config = dict(
    image_size=32,
    text_encoder_causal=True,
    text_encoder_norm_position='pre',
    text_encoder_activation='star_relu',
    text_encoder_parallel_block=False,
    residual_init='none',
    optimizer='adamw',
    learning_rate=0.0019,
    final_lr_fraction=0.1,
    warmup_steps=640,
)
Rows from block 8 of the image encoder of a small contrastive image-text model, named by matrix and row number. Rows with one number belong to one neuron. Each number is 128 + 24 x the weight over its row's rms, rounded and kept within 0 to 255. All counts start at 0. After the name is the row's rms in percent of the matrix's.
After each neuron's rows are labels from the 100 images, of 14848, where the neuron reaches its highest value: "patch colour" is the nearest of a few named colours to the mean colour under the peak. Only what is clearly more common there than usual is listed. The data: simulated stained blood smears. In brackets: how many of the 100, against the usual share in percent.
# fc1: MLP up (encoder.blocks.8.mlp.fc1.weight, 384x192), inputs 96-191
# fc2: MLP down (encoder.blocks.8.mlp.fc2.weight, 192x384, transposed), outputs 96-191

fc1.353 113 [139  99 131  86 132 122 146 124 103 118 136 137 142 135 202 149 128 128 186 150 131 127 122 145 139 126  99 160 133 143 132 130 165 107 137  92 152 131 149 134 133 107 138 107 137 109  86 157 134 152 127 162 122 126 123 146 103 164 141 139 159 153 116 135 120 144 113 108 165 133 133 151 138 139 138 125 137 158  97 117 135  91 142 133 142 142 128 110 113 153  97 132 130 107 145 164]
fc2.353 126 [115 125 111 134 128 102 129 134 131 112 156 121 121 116 177 142 101  84 154 151 149 133 121 127 128 152 127 152 145  86 104 137 150 104 113 123 119  97 133 132 118 119 105  97 121 102 158 170 118 137 150 156 177 102 156 116 181 120 107  92 101  80 134 139 172 173 140 189 107 121 153 103  99 138 129 156 159 131 112 107 130 123 125 147 109 122 104 129 137 115 140 108 124 115 129 124]
patch colour: white (56 vs 20.3)

fc1.253 112 [113 148 129 157 115 103  81 126 177 125 155 129 122 110 137 111 115 163 146 116 109 107  80 154 126 118 160 124 121 147 171 118 129 146 147  65 127 133 163 151  85 111 101 119 110 128 162 126 122 136 113 102 134 173 110 136 163 123 119 110 127 101 133 138 142 160 108 125 121 156 121 107 156 168 173 119 153 148 130 121 137 122 125  84 159 113 140 138 123 103 126 102 153 127 104 171]
fc2.253 120 [124 150 147  96 143 146 115 116  97 124 103 132 149 148 107  73 153 142  91 153 111 164 163 103 171 110  78 120  79 147 133 152 133 153 119 159 140 114 133 165  97 122 160 140 100 162 115 118 108 122 113  85 113 141  94 116 119 130 122 141 138 145  77 108 127 105 127 140 156 105 164 158 144 104 149  99 151 181 153 123 122 146 107  83 150  88 167  95 154 142 108 163 133 123 107 120]
patch colour: grey (32 vs 8.3)

fc1.321 070 [124 136 129  98 128  85  73 116 115 148 139 141 111 123 168  95 134 163 121 125 115 150 123 192 142 106 130 124 157 145 136 125 162 119 121 157 126 110  92 121 155 147 144 114 101 130 114 146 114 153 128  95 134 100  99 164 165 150 120 116 128  87 157 105 138  97 127 120 123 111 138 143 159 157 135 136 131  88  92 109 139 112 162  92 139 139 107  81 146 133  91 130 132 155 114 100]
fc2.321 098 [128 142 146 149 128 134 136 125 140 140 112 121 125 128 143 137 117 117 103 107 123 127 134 131 135 107 142 120 131 123 115 197 146 137 143 141 156 139 124 142 124 135 133 142 129 132 109 118 132 107 118 116 135 116 122 122 127 138 127 125 131 164 124 142 116 124 121 106 133 102 121 135 124 116 114 117 104 132 131 120   0 131 128 121 135 131 132 108 142 126 123 128 124 176 134 151]
patch colour: white (84 vs 20.3)

fc1.316 089 [118 139 101 127 167 143  93 119 135 127 136  98 123 142 185 151 102 164 141  97 118 150  80 131 167 111 149 110 120 141 162 128 145 140 141 137 128 132 127  44 125 135 137  85 141 120 124  98 114  75 129 118 110 141 116 151 120 137 132 112 101 111 157 136 107 145 142  95 151  98 150 184 147  82 142  85 146 150  99  89 126 113 136 117 161 131 110 149 171 103 141 148 131  58 123 137]
fc2.316 084 [ 96 157 107 131  74  79 123 129  89 113 160 122 135 125 176 124  97 132 153 118 135 126 104 109 115 145 113 160 124 109  95 111 134 106  99 117 116 114 133 120 160 120 124 100 162 114 189 155 123 154 165 163 181 146 162 138 102 122 134 108 144 146 109 126 163 186 125 138 138 150 146  75 104 153 142 176 165 130 126 137 174 124 103 141  98 128 150 147 141 100 162 116 154 111 126  98]
patch colour: grey (74 vs 8.3)

fc1.218 135 [127 119 106 117 117 143  58 158  19 129 137 148 120  86 134 117 135 128 164 128 140 175 115  84 140 144 117 111 116 146 151 152 126 133 127 107 141 134 179 128 120  98 132 115 158 138 154 129 126 135 119 163 129 140 203 212 132 142 103 136 133 148 130 124 146 157 140 108 123 144 143 103 147 141 137 149  96 120  94 121 139 127 129 118 126 184 139 141 138 124 125  58 133 103 177 159]
fc2.218 131 [105  73 152 131 148 143 133 136 166 116 114 126 102 111 114 158 122 147 150 135 138 102 150 170 118 125 123 116 114 142 162 137 107 119 129 143 118 179 121 136 168 111 111 143 114 116  60 100 191 149 105 128  98 145 107 138 158 126 135 132 130 112 167 109 122 115 146 107 126 127 123 108 157 123 117 120 107 119 130 142  92 147 126 135 130 130 119 180  61 123 124 115 143  99 160 131]
patch colour: purple (52 vs 1.5); grey (38 vs 8.3)

fc1.249 086 [147 125 109 116 118  40 104 142 133 142 146 116 118 133 138 143 137 144 123 135 127 133 121 170 152 125 117 114 144 163 110 110 164 109 121 191 129 121 101 129 127  99 145 105  99 131  77 107 117 143 146 140 100 112 120 207 155 170 127 140 141  86 123 145 143 108 129 109 131  80 151 114 196 193 146 155 145 106  76 118 134 140 147 132 158 151 105  82 139 148 120  99 137 143 134  98]
fc2.249 101 [126 140 140 143 133 131 140 141 140 136 111 147 131 121 150 126 123 123 113 102 112 131 136 123 119 106 134 119 137 126 127 205 130 138 143 130 163 139 133 140 144 121 131 136 117 140 134  94 139 124 128 118 153 129 123 142 140 147 128 133 137 152 126 119 119 132 109  96 129 108 117 143 122  93 116 117  96 134 127 119   0 123 125 106 134 124 130  86 140 122 114 126 123 158 130 145]
patch colour: white (84 vs 20.3)

fc1.324 118 [137 103 127 131 135 136 159 122  93 129  87 143 129 112 142 168 138 116 131 134 132 122 119  86  87 150  94 146 111 119  75  98 143 111  98 108 155 163 118 150 108 143 140 146 123 123 113 127 149 162 101 104 136 145  92  68 132 116 103 138 165 123  64 113 121 121 129 122 121 136 151  77 111 116 114 149  61 140 133 145 121 176 140 183 110 105 163 179 112 142 123  82 107 116 114 161]
fc2.324 102 [108 169 130 130  93 110 140 127 108 148 183 141 160 118 151  94 125 165 116 136 161 116 126 137 134 115  78 153 160  99 119 143 145 118  81 129 114 120 134 101 119 117 141  74 163 105 136 168 141 131 129 155 177 124 128 111 117 129 157  65 118 150  95  88 164 173 112 139 146 102 162 121 125 153 164 171  91 142  68 115 120 133 119 103 119 104 151 148 146 113 119 127 152 129 146 109]
patch colour: grey (47 vs 8.3)

fc1.111 103 [118 122 131 129 144 164 119 137  95 146  92  91  97 138 129 149 171 109 127  97 110 125 150 122 171 124 108  94 149 142 153 152 165 145 122 172 115 131  92  68 145 169 181  98 108 108 141 137 147  80 120 135 136 108 118 154 175 128 130 132 106 155 146 133 114 151 136 120  93 137 144 193 212 126 116 120 141 100 132 129 139 131 110 172 150 116  82 124 115 149 139 148 168 149 129  99]
fc2.111 112 [108 133 143 147 119 127 102 126 133 146 130 153 132 147 114  96 168 139 102 132 187 128 167 139 137 109 109 152 123 118 114 183 151 133 116 154 138 122 145 143 115 143 149 114 152 105  97 120 140 130 124 117  88 130 105 119 161 140 129 109 122 166  98 110 133 121  97 132 156 104 135 124 137 159 122 129 144 152 131 143  53 155 116  98 137  94 160 134 156 103 130 156 147 152 126 108]
patch colour: grey (34 vs 8.3)

fc1.165 069 [147 115 133 142 135 140 120 115 145 122 127 129 127 136 120 123 136 153 142 138 130 132 139 154 118 116 150 127 127 170 114 135 115 147 138 121 128 135 189 147  98 141 121  85 143 119 139 145 122 173 139 125  92 147 123 109 110 171 114 113 118 118 162 149 134 158 106 117 136 127 120 188 129  96 121 116 132 138 113 135 134 129 118  91 102 186 139 131 141 116 119  75 127 103 109 209]
fc2.165 071 [ 98 150 134  94 108 127  83 138 121 104 133 120 129 170 131 114 111 124 154 170 147 139 122 152 167 156  90 135 116  97 113  91 149  91 101 129 116 120 129 142 125 138 155 110  99 108  84 139 105 147 100 118 137 159 107 108 136 128 123 105 116 126  85 122 161 151  95  97 143 146 152 114 126 138 158 135 174 171 121 155 185 128 123 105 140  95 114 118 143 108 103 134 153  91 146 121]
patch colour: purple (77 vs 1.5)

fc1.267 078 [138 133  81 115 166 141 159 121 169 124 105 145 114 125 149 138  87  75 186 115 103 112  92 145 139 101 116 125 122 136 127 137 163 129 109 147 165 164 155 101 109 130 107 116 112 101  94 132 166 125 152 129 131 165 128 120  96 149 148 125 136 126 127 148 109 133 125  85 135  84 134 148  89 142 130 136 122 144  91 128 104 112 146 142 109 112 157 113 114 123 123 140 131 105 133 159]
fc2.267 062 [120 110 123 136 120 139 110 126 140 141 122 119 133 178 100 112 142 122 113 158 161 121 138 127 166 131  91 113 110 122 153 130 136 146 117 133 133 153 138 129  79 123 148 133 146 122 100 106 145 126 150  94  98  94  95 139 211 156 125 126 106 170  92 129 122  91 120 134 141 122 134 149 145  90 141 100 154 181 127 120 131 149 116  92 141  98 160  93 132 132 101 151 158 135 125 127]
patch colour: grey (58 vs 8.3)

fc1.118 097 [163  99 116 130 141 151  83 113 151 128 111 128 107 148 145 134 120 141 114 104 110 128 130 139 131 105 134 124 113 145 147 129 142 102 129 130 147 165 151 126  87 144 116 132 144 114 151 125 134 118 155 124 127 159 118 117 139 132 141 102 171 105 130 110 112 138 149  88 145 128 141 107 122 105 127 145 101 121  89 138  96 105 168 114 113 127 147 113  97 126 129  81 122  78 136 157]
fc2.118 105 [109 145 132 108 129 143 121 143 155 131 102 129 130 143 107 131 143 123 109 150 115 156 149 108 153 136 120 134  31 144 137 111 126 138 135 178 146 137 143 144 103 137 147 146 110 150  85 134 106 140 141  65  70 115  96 159 177 119  81 143 111 113 123 129 122  69 135 127 116 150 134 125 150 109 128 103 157 163 160 134 139 143 121 113 145 108 150  81 135 140 138 156 113 135 116 147]
patch colour: purple (84 vs 1.5)

fc1.247 095 [138 102 123  96 152 152 171  88 115 127 111 123 138 122 169 139 146 170 155 117 128  99 148 148 107 158 138 156 128 110 118 121 179 124  97 122 155 122 129 128 125  96 141 128 127 104 113 174 141 141 151 143 122 105 139 107 136 108 107 135 175 131 121 132 138 156 121 114 146 141 109 114 118  77 126 109 134 140  89  83 142  94 153 125 137 125 136 128 146 172 117 124 110 120 135 134]
fc2.247 084 [103 115  90 166 117  83 131 146 117 159 144 125 114 115 132 162  95  79 169 114 149 110 141 128 136 140 127 139 139 104 120 119 143  96 116 118 110  68 126 108 100 146 126 121 148  77 110 225 129 138 203 129 114  83 187 140  98 132 109 107 124 108 150 147 144 114 149 153 101 157 119  89 124 123 130 153 151 130 122 117 129 122 132 146 119 125 100 168 135 117 138 111 162 138 121 131]
patch colour: white (48 vs 20.3)

fc1.361 076 [147 134 117 136 121  64 106 130 201 119 139 118 106 153 165 123 113 159 101 151 131 101 121 190 154 100 142 124 143 147 125 113 143 123 142 143 112 135 142 109 132 124 125 104 130 119  30 125 111 175 151 101 132 127 116 123 129 170 144 130 153  78 141 156 152 129 143 128 135  82 146 147 135 133 165 131 189  95 108 124 129 145 121 105 111 120 104 110 110 128 121 114 136 129 102 117]
fc2.361 098 [143 159 169 158 148 130 143 118 131 118 115 157 131 130 174 124 134 108 108 124 121 139 148 127 114 107 152 122 113 147 129 173 109 133 142 154 136 139 132 152 134 112 137 133 128 159 132  63 113 133 123 125 133 119 119 129 124 130 115 132 131 140 128 144 117 118 106 111 127  90 133 120 121 116 123 120  99 130 139 125  51 121 135 136 134 135 151 122 157 142 118 135 143 169 125 160]
patch colour: white (80 vs 20.3)

fc1.235 132 [121 175  93 170 181 157  99 146 149 137 114  85 120 158 153 144  97 132 121  88 133 119 132 119  96  98 183 137 127 128 169 132 133 150 117 127 124 134 128  91 133 177  88 160 124 129 122 121 139  87 145  87 128 123 119  90 124  98  99 105 120  78 149 116 117  95 116 155 139 119 141 180 158 100 123 123 136 134 144 154 129 122 132 138 112  98 129 143 170 132 137 183 154 139 127 122]
fc2.235 124 [166  84 128 139 141 148 116 111 109 156 138 140 123 152 108 107 158 131 113 169 133  96 130 111 132 141 131 113 120 148 154 167 103 118 125  97 133 140 145 125  88 182 137 132 124 132  90 104 101 137 171  84  73 119 115 152 140 139 130 141 119 152 118 122 120  97  95 133 112 144  90 125 153 120 123 131 110 131 113 129  55 120 158  94 145 121 102 174 145 133 140 153 150 147 141 120]
patch colour: white (60 vs 20.3)

fc1.271 082 [164 112 113 123 131 110 135 121 150 114 143 112 130 104 130 140 112  90 153 124  86  97  87 127 104 135  93 109 101 140 115 162 156 120 127 110 153 152 120 140 107 132 127 124 147 108 120 122 156  64 113 168 111 160 122 163  80  98 130 130 118 167 100  95 137 178 140 121 101 127 135 124 109 134 130 132 120 147 100 137 136 120 162 171 130 118 145 110 115 127 151  99 150  84 128 157]
fc2.271 079 [161 135 121 156 126 121 103 119 123 152 137 137 137 156 106 113 131 138 112 134 175 117  95 117 158 115 104 120 187 118  89 183 160 124 108 158 154 136 149 130  82 158 148 121 175 162 176 140 106 104 138 109 130 114 140 111 117 145 144 103 142 157  97 116 136 120 100 149 149 121  87 161 155 118 124 129 139 155 152 119  75 143 130  96 126 121 133 109 154 138 117 132 127 161 142 114]
patch colour: grey (43 vs 8.3)

fc1.115 100 [177 125 108 122 116  88 111 156 129 113 145 121 141 118 139 144 154 146 143 156  93 142 124 126 134 115 125 102 126 160 126 145 147  75  92  99 143 143 132 164 109  90 133 145 130  99  98 129 117 130 117 130 103 147 131 158 131 138 146 105 182 138 131 107 160 176 115 111  70 134 131 123  96 145 127 136 113 110 100 139 124 110 121 139 175 138 107 180 129 115 154  64 106 107 121 143]
fc2.115 106 [121 139 129 159 123 118 104 156 156 116 116 146 129 143 115 122 143 122 120 118 168 145 116 112 139 150 108 141 120 123 136 157 127 113 122 165 158 111 123 154 108 156 140 132 133 125 146 125 117 125 158  89  82 120 101 138 165 109 127 116 120 119 138 126 134 103 146 124 131 156 132 146 124  86 109 119 167 141 157 134  74 147 116 129 147 138 152 121 145 137 147 166 107 168 119 155]
patch colour: grey (54 vs 8.3); purple (25 vs 1.5)

fc1.156 094 [155 103 106 118 154 156 144 112 152 120 113 138 114 129 170 127  82 131 155 119  91  99 102 141 129 133 132 114 114 126  95 126 148  98 115 151 137 176 156 102  91 177 112 116 148 110 172 138 144 122 148 137  97 181 140  91 105 106 147 141 132 128 119 153 115 131 130  94 121 120 141 126 108 123 128 129 116 127 121 127 101 152 160 115 114 132 159 111 132 124 153  97 133  91 118 190]
fc2.156 080 [140 130 132 126 141 160 103 115 117 161 107 117 146 174 118 130 160 128  98 159 153 133 138 112 172 133 100 118  95 133 134 140 139 130 126 174 148 151 147 137  75 142 149 143 132 155 103 137  98 131 117  62  73 137  98 134 151 152  98 137 127 149 106 114 119  89 119 131 137 141 118 133 151 128 137 114 173 160 156 137 118 153 132 100 149 111 154  63 125 141 118 153 165 137 139 128]
patch colour: purple (76 vs 1.5)

fc1.168 091 [153  81 120 105 148 116  89 144  92 125 124 144 139 135 142 127 152 143 119  95 123 118 111  90 166 111 125  92 147 141 104 125 194 109 134 170 118 119  93  97 135 162 144 124  99 124 100 127 118 112 160 144 142 121 111 178 172 158 129 128 122 125 141 116 106 116 127 110 119  59 146 138 212 151 138 139 133 120 114 124 155 138 143 137 159 126 130  72 137 119 139 136 157 149 131 101]
fc2.168 106 [122 132 143 136 140 144 131 124 142 146 113 145 118 142 121 113 144 123 106 109 147 125 150 150 129 111 132 119 135 123 137 201 129 141 137 135 146 142 143 132 125 130 139 131 128 117 103 106 152 127 133 121 116 111 124 143 157 136 133 135 144 168 118 121 106 120 103 100 136 111 125 136 128 139 109 115 108 136 127 126   0 132 142  98 135 113 123 100 152 120 125 135 127 163 129 138]
patch colour: white (56 vs 20.3)

fc1.342 096 [165 117 132 104 125 142 142 131 148 107 125 124 126 112 150 128 132 107 148 136 103 154  83 109 138  84 120 133 141 156 152 126 141 140 127 153 151 150 152 148  84 119 112 126 116 132 149 141 147 124 138 140  88 168 160 144  94 122 154 122 145 152 148 147 124 122 125  80 112 128 147 140  94 145 142 119 100 117  95 118 107  97 158 124 139 132 135 132 110 130 131  91 125 104  98 174]
fc2.342 104 [137 138 149 138 139 147 127 123 137 123 107 124 145 162 135  97 146 152 110 155 125 145 139 121 165 121  97 114 101 148 140 174 132 148 133 147 138 162 157 149  84 122 169 145 128 168 116  90 104 102 122  81 118 131 107 140 127 148 117 150 132 160 114 122 117 111 112 161 163 118 120 137 164 106 143 115 151 163 155 107 103 127 125  87 141  89 159  93 134 154 111 149 117 173 134 126]
patch colour: purple (86 vs 1.5)

fc1.56 125 [162  96 101 111 129 105 100 177  91 129 134 151 122 143 199 130 116 136 167 151 118 154 111 110 138 106 142 140 105 158 112 121 178 139 126 105 150 148 166 131 114  75 128 127 160 124  77 117 158 125  88 158 130 172 134 204 126 150 110 101 144 140 123 131 120 159 126 115 130 107 165  98 126 146 141 137 120 144  84 124 125 107 145 110 129 139 141  93  94 136 129 117 137 102 128 167]
fc2.56 112 [ 96 128 114 124 136 150 133 154 175 127 121 100 109 123 190 159 136 144 159 146 137 129 121 164 120 152 134 140 117 123 145 126 137 123 133 150 121 174 123 123 138 101  80 134 110 114 130  60 148 142 125 113 155  96 152 149 198 119 101 145 120 108 121 135 135 138 180 124 100 140 139  98 114 155 106 118 122 129 126 121 126 138 119 141 108 112 128  80 107 107 146 131 150 104 141 149]
patch colour: grey (49 vs 8.3); purple (33 vs 1.5)

fc1.337 113 [153 144 121 135 124 127 144 130 117 140 120  84 123 115 146 156 144 120 134 141 108  97 124 168 146 106 130  92 123 132 170 152 157 155 148 188 151 133 133 154 116 116 157 119 114 152 128 113 163 104 138 156 107 158 175 158 131 126 156 124 156 157 126 125 130 151 143 106  93 131 118 151  83 142 147 129 111 110 159 140 129 118 152 117 112 107  89 121 112 166 137  96 134 127  75 130]
fc2.337 105 [123 166 130 144 113  80 142 123 110 101 153 155 152 131 129 105 124 158 122 146 143 106 130 155 129 127  93 140 157 119 134 177 114 118  97 115 106 129 136 111 123 126 144  99 163 115 172 112 150 123 142 143 162 128 156 139  92 129 156  97 156 172 102 110 144 170 102 125 192 109 121  84 153 103 136 151 124 134 112 115 108 125 122 105 106 127 161 138 148 120 118 126  92 155 159 118]
patch colour: purple (60 vs 1.5)

fc1.187 068 [142 147 131 125 133  68  69 133 147 146 148 106 104 121 174 106 114 147 128 128 141 138 114 136 150 121 147 138 162 143 140 121 143 120 132 160 116 106 110 124 146 170 139 104 101 119  98 136 111 181 131  80 142 110 112 143 146 163 142 137 141  70 146 126 153  95 152 124 144 135 147 143 138 147 127 132 147  95 105 119 126 118 150  95 161 136 113  94 101 129 112 122 132 147 124 119]
fc2.187 098 [138 147 148 151 133 132 142 123 134 152 120 138 130 131 167 134 116 104 118 115 115 125 146 127 129  92 146 117 134 127 122 190 128 131 144 138 147 144 130 139 119 143 136 143 137 143 119 105 128 116 114 116 130 109 133 121 128 151 125 133 142 140 132 139 118 115 117 122 123 102 119 138 114 106 115 118 105 129 152 120  19 130 138 122 143 135 123 115 145 133 110 120 128 180 137 152]
patch colour: white (85 vs 20.3)

fc1.260 117 [161 116 100 106 143 105 154 109 138 114  87 117 123 140 138 154 120 131 120 122 118 107 109 149 147 136 128 104  89 147 128 152 157 127 130 147 160 195 145  92  83 136 139 132 146 112  97 141 142  87 129 115 112 125  98 121 158 120 163 102 115 120  95 135 126  68 115  93 189  98 136 173  88 109 154 143 144 133 130 138 113 136 148 155 116 111 126 102 147 110 127 131 135  98 103 159]
fc2.260 129 [117 138 129 125 123 135 117  95  87 113 116 128 126 118 109 109 139 122 121  94 143 146 127  69 124  90 141 145 140 121  96 144 144 151 144 164 164  76 114 150 102 165 144 141 137 168 179 168  96 136  98 121 146 116 127 109  75 119 128 140 122 101  99 145 125 120 137 137 100 109 118 105 121 146 118 105 108 136 200 104 124 112 126 108 125 121 114  61 156 137 115 140 131 147  78 157]
patch colour: grey (52 vs 8.3)

fc1.141 116 [150  89 124 114 131 115 154 130  99 109 118 136 163 106 158 109 114 174 181 119 138 119 111  91  91 105 143  84 113 136  99 129 192 130 107 128 152 149 131 137 124 143 104 153 128 142  83 131 142 127 141 125 149 166 131 112 146 142 178 130 141 122 126  92 138 173 126 126 147 119 154  94 119 130 128 140  92 143 126 117 143 108 122 114 108 183 131 116 123 158 119 144 124  82 157 161]
fc2.141 100 [ 94 138 108 161 115 117 117 136 131 119 167 127 133 117 131 125 101 100 127 112 148 136 126 143 130 140 133 160 119  97 132 139 121  78  95 123 130 103 125  92 116 142 117 101 138  87 126 141 102 169 203 124 110 112 138 135 188 103 130 111 114 111 121 124 156 121 165 128  91 128 153  78 117 156 131 154 104 125  91 135 127 116 112 133 105 118 112 146 124  95 162 122 206 104 109 117]
patch colour: grey (54 vs 8.3)

fc1.279 106 [148 140 110 127 130 120 154 113 128 125 104  81 130 110 132 154 145 128 131 134 104  99 118 171 136 123 129 102 127 141 159 136 142 144 146 178 150 136 125 153 104 116 152 118 123 135 155 109 150 126 138 152  80 147 158 144 146 100 157 117 154 164 103 123 111 158 135 100  91 138 112 124  86 130 139 126 112  93 145 122 105 128 152 125 127 110  98 120 120 155 142  84 140 125  79 129]
fc2.279 102 [112 177 123 133 111  73 145 132 102  99 160 148 151 128 137 102 116 164 125 139 127 121 142 150 130 132  98 143 143 113 121 151 109 124  96 110 116 124 138 114 128 116 142 100 156 114 187 114 137 111 133 139 161 139 155 134  86 134 158  97 160 167  97 107 147 161 126 121 185 105 125  88 141 113 143 153 125 141 124 116 122 121 110 105 108 123 159 142 152 138 115 126  90 129 155 114]
patch colour: purple (38 vs 1.5)

fc1.167 104 [121 141 129 148 131 148 130 180 113  64 104 119 145 101 131 141 135 129 149 135 128 122  93 130 140 103 151 119 106 123 128 108  95 112 122 161 158 142 112 133 105 148 140 131 141 111 109 115 150 133 122 113 121 175 148 130 140  89 112 103 148 162 145  94 132 118 128 121 158 140 131  97 140  58 136 116 146 130  98 101 138  99 146 170 153 109 116 132 146 156 147 116 112 100 133 139]
fc2.167 100 [118 124  80 135  86  77  76 192 122 113 164 117 122 154 167 154 107 106 146 114 126 100 109 128 149 175 102 133 137  63 135 124 168  84  98 176 125  95 141 109 128 151 142  81 153 119 124 146 107 132 129 100 109 142 103 137 120 127  98  88 127 127 137 113 163 108 167 128 162 169 109 105 106  85 131 156 188 139 138 125 136 143 119 128 130 142 159  38 138 116 138 132 136 151 117 120]
patch colour: grey (99 vs 8.3)

fc1.62 072 [143 171 127 115 125  54  88 143 199 127 146 119 108 128 137 139 113 157 115 147 118 126 122 147 147 124 119 140 139 147 106 130 155  99 134 140 121 115 114 144 138 104 136  95 111 123  91 138 102 187 103 100 125 132 124 174 132 173 147 137 143  71 135 148 161 103 148 129 155 120 147 150 136 158 133 146 147 102  97 124 139 127 129  95 179 189 119 115  80 125 102 123 135 128 121 103]
fc2.62 087 [128 149 147 149 136 121 137 134 138 133 122 115 142 122 154 133 107 108 118  81  94 153 147 142 115 112 137 123 128 128 123 200 123 138 139 153 147 140 117 139 134 126 134 134 127 152 136  97 120 125 117 106 149 102 129 125 106 138 123 126 151 130 128 137 120 123 132 125 132 111 124 140 111  89 130 123  93 133 156 125  26 115 121 128 135 135 128  94 143 140 109 118 123 188 125 152]
patch colour: white (86 vs 20.3)

fc1.328 070 [179 101 131 115 128 127 136 107 103 108 146 121 131 101 152 142  81  85 119 146 118  77  85  94 144 115 109 117 103 139 100 152 135 116 130 110 147 161 118 142  98 112 115 123 144 125 104 107 150  78 154 141 137 149 141 161  94 133 136 106 116 133 134 104 123 151 119  97 162 106 124 116 127 131 129 120 135 159 125 142 100 158 165 170 126 124 165 132 127 123 158 131 147  79 110 156]
fc2.328 069 [159 169 135 166 126 134 110 122 137 142 127 136 137 159 134 120 136 140 117 138 196 126 103 142 161 129 107 114 185 124 109 163 169 125 124 145 137 147 149 134  97 141 155 123 204 146 169 122  85  94 127 117 136 131 130 123 115 165 165 102 153 191 112 111 115 112 119 150 160 143 102 163 150  96 123 119 130 143 130 123 105 126 143 107 145 119 140 114 147 142  97 154 127 160 152 113]
patch colour: grey (41 vs 8.3)

fc1.112 099 [113 104 133 160 164 170  80 123 110 114 128 114 104 107 138 142  93  89 115  93 134 111 100 133 134 130 117 107 107 133 117 137  93 129 116 131 159 162 131 136 120 185 126 133 145 129 134 160 121  60 147 129 122 128 132 105  38  96 131 129 117 147 137 131 116 127 117 153 139 136 165 135  98 104 118 112 136 155 123 156 115 155 145 152 118 116 160 172 112 135 133 153 129 115 128 153]
fc2.112 094 [168  70 126 146 150 136  68  77  98 140 151 120 127 171  93  63 135 138 119 169 151 115 157 120 159 127  93 127 117 106 129 115 152 122  90 113 121 137 169 154  95 165 144 105 150 157 124 125 128 135 121  66  78 125  85 135 103 155 110 106 117 159 119 119 151 113 121 127 159 136  79 136 127 159 145 142 171 152 163 138 129 111 146 114 148 126 173 142 132 148 118 153 151 137 140 105]
patch colour: grey (31 vs 8.3)

fc1.3 097 [180  98 124 141 127 169 132 127 161 115 137 140 134 122 147 126 109 117 159 145  91  59 118 141 123 138 123 129 110 130 152 147 126 122 122  94 143 144 166 129 104 163 126 126 143 121 154 145 155  69 104 130 137 167 124 112  68 116 133 131 135 123  89 107 113 141 126 112  96 141 152 119 125 115 130 135 108 120 142 112 129 133 143 137 108 117 147 115 107 122 142  73 167  97 118 161]
fc2.3 097 [152 138 128 156 124 134  94 137 122 157 113 116 156 177 108 140 145 155 103 156 126 133 110 109 191 134 109 126 118 128  91 149 177 127 130 177 153 148 163 136  90 177 164 137 133 174 126 159 119 114 115  65  96 128 119 137 145 135 107 125 123 150 107 111 128  99 118 143 157 140  96 148 147 115 136 112 177 155 163 136 103 179 120 103 142 108 183  69 148 137 117 149 140 139 140 129]
patch colour: purple (71 vs 1.5); grey (28 vs 8.3)